Rows from block 2, named by matrix and row number. Rows with one number belong to one channel. Each number is 500 + 25 x the weight over its row's rms, rounded and kept within 0 to 999. All counts start at 0. Numbers have three digits each. After the name is the row's rms in percent of the matrix's.
# convs0: first 3x3 conv (model.enc.1.0.convs.0.weight, 192x192x3x3), inputs 168-179, a 3x3 kernel for each
# convs1: second 3x3 conv (model.enc.1.0.convs.1.weight, 192x192x3x3, transposed), outputs 168-179, a 3x3 kernel for each
convs0.176 085:500533539500500465460457484500516470533524536484536532500500486500450445500557548500469507530419528520466459481500500537500500484565500500500500537475500500500490500500500528500500482517500465552545466500526500433483510467500478482500500500500500521517482500517447467474521481509500525465500452474500507500479522500481500500
convs1.176 081:519500500500540500544481535505602553461507500457440489476468534530504500491476500500500500500476472500500500481446500500516538500453500500490455500500506500500500500554533528503500468467500500485500500500500500471500500419483500445500500564500500483500519467511475500500533494470500500541490467500500500500532579500500500500
convs0.177 087:500500483500500500515500500469451500552538500500500458500500474500462540443500484500462469500500476500467464533500476500500500500517500519500500500438500500430500518500500541473500500470500511500500500500500527500500530500500464504500500475469514500500464457500500533500559557457543427550500465500500500500474488500500500500
convs1.177 086:500541500500456500500500500523500500527420500475500500500532508426549500523532500503485458529482436505500495500502514500500515500494466500500500500463500500500520443500540490463553500500500500463508497482488500531500511534500466500547500500500516500494500544539500451500500500500456561557500477438500500500500508555518500465
convs0.178 082:500483500500532500472529488500461500500500500500484500500584539474468500552556500486474447458474500500500500558500547500460553531523472479500478500490500515500500522547523471500500533500472500511500500500500538500500500500512500500519478542500486571500475500500518484530500524536500543500500500500500500500500500500500500500
convs1.178 095:500500500500469500500500470500500500517500511500521489545500469500500500500500500500500500480500506544478512508500500461511500500500500500448500500633500500467532500500500500500500500525500500500470500500500500500500500447518460500500500477471500500475500482500500475500500532500500461500461500500500500536518490500500500477
convs0.179 094:543452500519375513500500500500500500466439423544500500500508503500447500486500468452500540500500510429539500500500483477474444460536500480500500508553500485500500500500500559500469500551500476500500500470500500500500494500500500535500500500534517431456594448500543500468520524532479447500454505500500500519481500500500500500
convs1.179 132:467522467482558475471500460500531500528500541504529449500472500488535500500500530500500550533505524529470543499479518518504494479468492500526478525500520478500476535521500519548500518505500500500532500464473476468501471500500500468500517526532508524502511500473490500500505515551428463500500448502500531500516516587527441500
convs0.180 088:495500500500500459500500500500500500500500500500518425521536500452523500500476500469482500500469500500514472459500479500460542514500500468500500500542500475500537454555536530500441500482525500500537500489500463500514500500470535500516453500500500515532464455414500500500500456454516500500500500463511500500500519500500500500
convs1.180 091:500500500476476476541500500526500502504500500523500463542500525500553500500500500500500464500545530500500500517500523500500500473500500500500471568500479500511500500557500515471462544559500500473500473500500444467530500500525485456500510518471453477536496576426522500500539516500499441500500500516527500500567477612482482500
convs0.181 087:500459500500469470518531477500500547500444500537518500508500488500485465540470500500510500537538500500500500500483500500500500474453500474500484547533500500554518470500520511459500528527500500500500483536500466500500529500500500545547464483489500500527514541500560542491519468500525529500500530500509500500500500512486500500
convs1.181 093:473486500500467500500500500468500522500515544488458500500474500500462500522500500526526500497500542482500500500481485500479484524542500534500518500500500513520500500500500543518500500500500500500500500516500500500487500500500522500500500500500500500500450500500500500500500500463500472500480500470539500557442452516500500500
convs0.182 091:500484500510498500464524500497457493479500500500450500500500523468541552458532472500500500500454500526500500500550510458500464500500500500500522500523500541470514500500527509500444505500500511500500530541462505529476500500500462500518500483483522485454530481500512521499500500500500485500500535531500500475517450500515500500
convs1.182 076:521487500500437500459500500500500500536535506500500500500500500484500500500500500500500500500500448500500500500468500446500480540500547572447500467478500535500555500500500456513500529500500465500469500500500470500500500500500468500500500500500500538474478541439500551500536500490500522495500553449500539473500559500486500500
convs0.183 094:490500487500500477500500500498500500464443531500520500500488500500581500497469500528542509479500500524477500477524500500500500500500500500518500525500515500500500500488500500500500500487511564520500500479476500500500500511500500517500500481471500494462509500500500529500509500500449455500528500500500500500500473500500485500
convs1.183 115:500500474500500500478500503517500500500469552500500454479500514500500500505500500514500464527518500554456500500500500500527500500500500500500500500500506500500480513500513500465500500528531500500500478539519500452500524500518500488500489500500508500500500538511500500492500500500500500500512500500462586509469532491500500554
convs0.184 086:500505500500552500500480443500500484500520500500500443500500536500500500500555477447500480500500500500522500500527500500500500500500518524526500500383500517500500525491528500449541500488500478500533474548536491574522500493511479500564485509500490500500514471502509467500537468500500472516500517527527500500530507500500472473
convs1.184 088:434500500525561543467476500500500500500521500500481468500500500500500500500500500489556473500543500550500524500500467500500526494509500500500500468500531500500500500500500493500500500500500500518500512566420500537485500518532500402488500529500534562500484461470432473503546500500500500500528500500500555497500615489524523500
convs0.185 094:500500500458500518462500477500472572511500458521472500500500500500500500500500467500466500469480500519500500476500500529478441520492500492518488500500513500500500507539514487500473530500526500461500534538463500594539475500538500464500543500500523458500480500462532513500505500500528476500500500500551512487489500511500500521
convs1.185 090:500500500475514468500500500500500500500500509500501500527500478500500500527477500500500542474500500500500500500500500469488487500500509569500500500500531450512500521480500531474500500500484533478500510500500481500472500500471500523500500480500500464500500500500500463500500490500500500500500500500500531617431457544500500435
convs0.186 081:500500521500466467500439500500500460500496500500500500500476571470454500500500500500488500524500500527500500500449500449477512514500532500500500526482422487528500557511458522533467461511525463537500500648528445513500500487434473579500500542500500465486500500463500526500514522445491500475500500489500500500500521511520500520
convs1.186 086:500459500485441448500551550479523527500449475476500455500484500504481500480541514500516500500478447500477500491500473500522500488499463469597553426606500449500466500500500541542500559496513476488500507515520549500487500500500500500524500500500500440447500549541509500459476500517500482500512500500471554469536508500515500500
convs0.187 096:478500500500527441518538481500509500500500450500509490475500500482500500500491539488490500500456515477472544475473500453500617466479533500453476463465600432565542500456531451500536466478598472477500500500554500443507500500540500500481500500532500526500500444573500470534523500500500500546500462500500501500500500500500500500
convs1.187 132:523479500487526501500488500500550500486547500485536521555488500531504523487451530500500500500560500500512500500520500500527500522512500500500473475474474475462500515470500500523500519500500418500534446443541457500531500519500516471480520500500512559558500423500500518535500544516443558535517513535585561523538608558500569524
convs0.188 123:510500500472465490489500536500486500500500481500500536500500500500517500500468471500532518500515480489478500507539531521485405467465500485512500523511476479480500500529500542500488500476500528479513500536500477480500500487514500500494500500521500500558533500478500503522500521500500617500485482464500500500500500500500500500
convs1.188 129:528533483509474496492500500476500500463449489500471500485526475508479450467483478454500500450485479478450480477466469467490500500500504489508471468452474487492500474500491512500479492500499476514500520455450468468435500502519504500500500496504460452500430433476500500535475443500553544500475500500532558500491500524524500485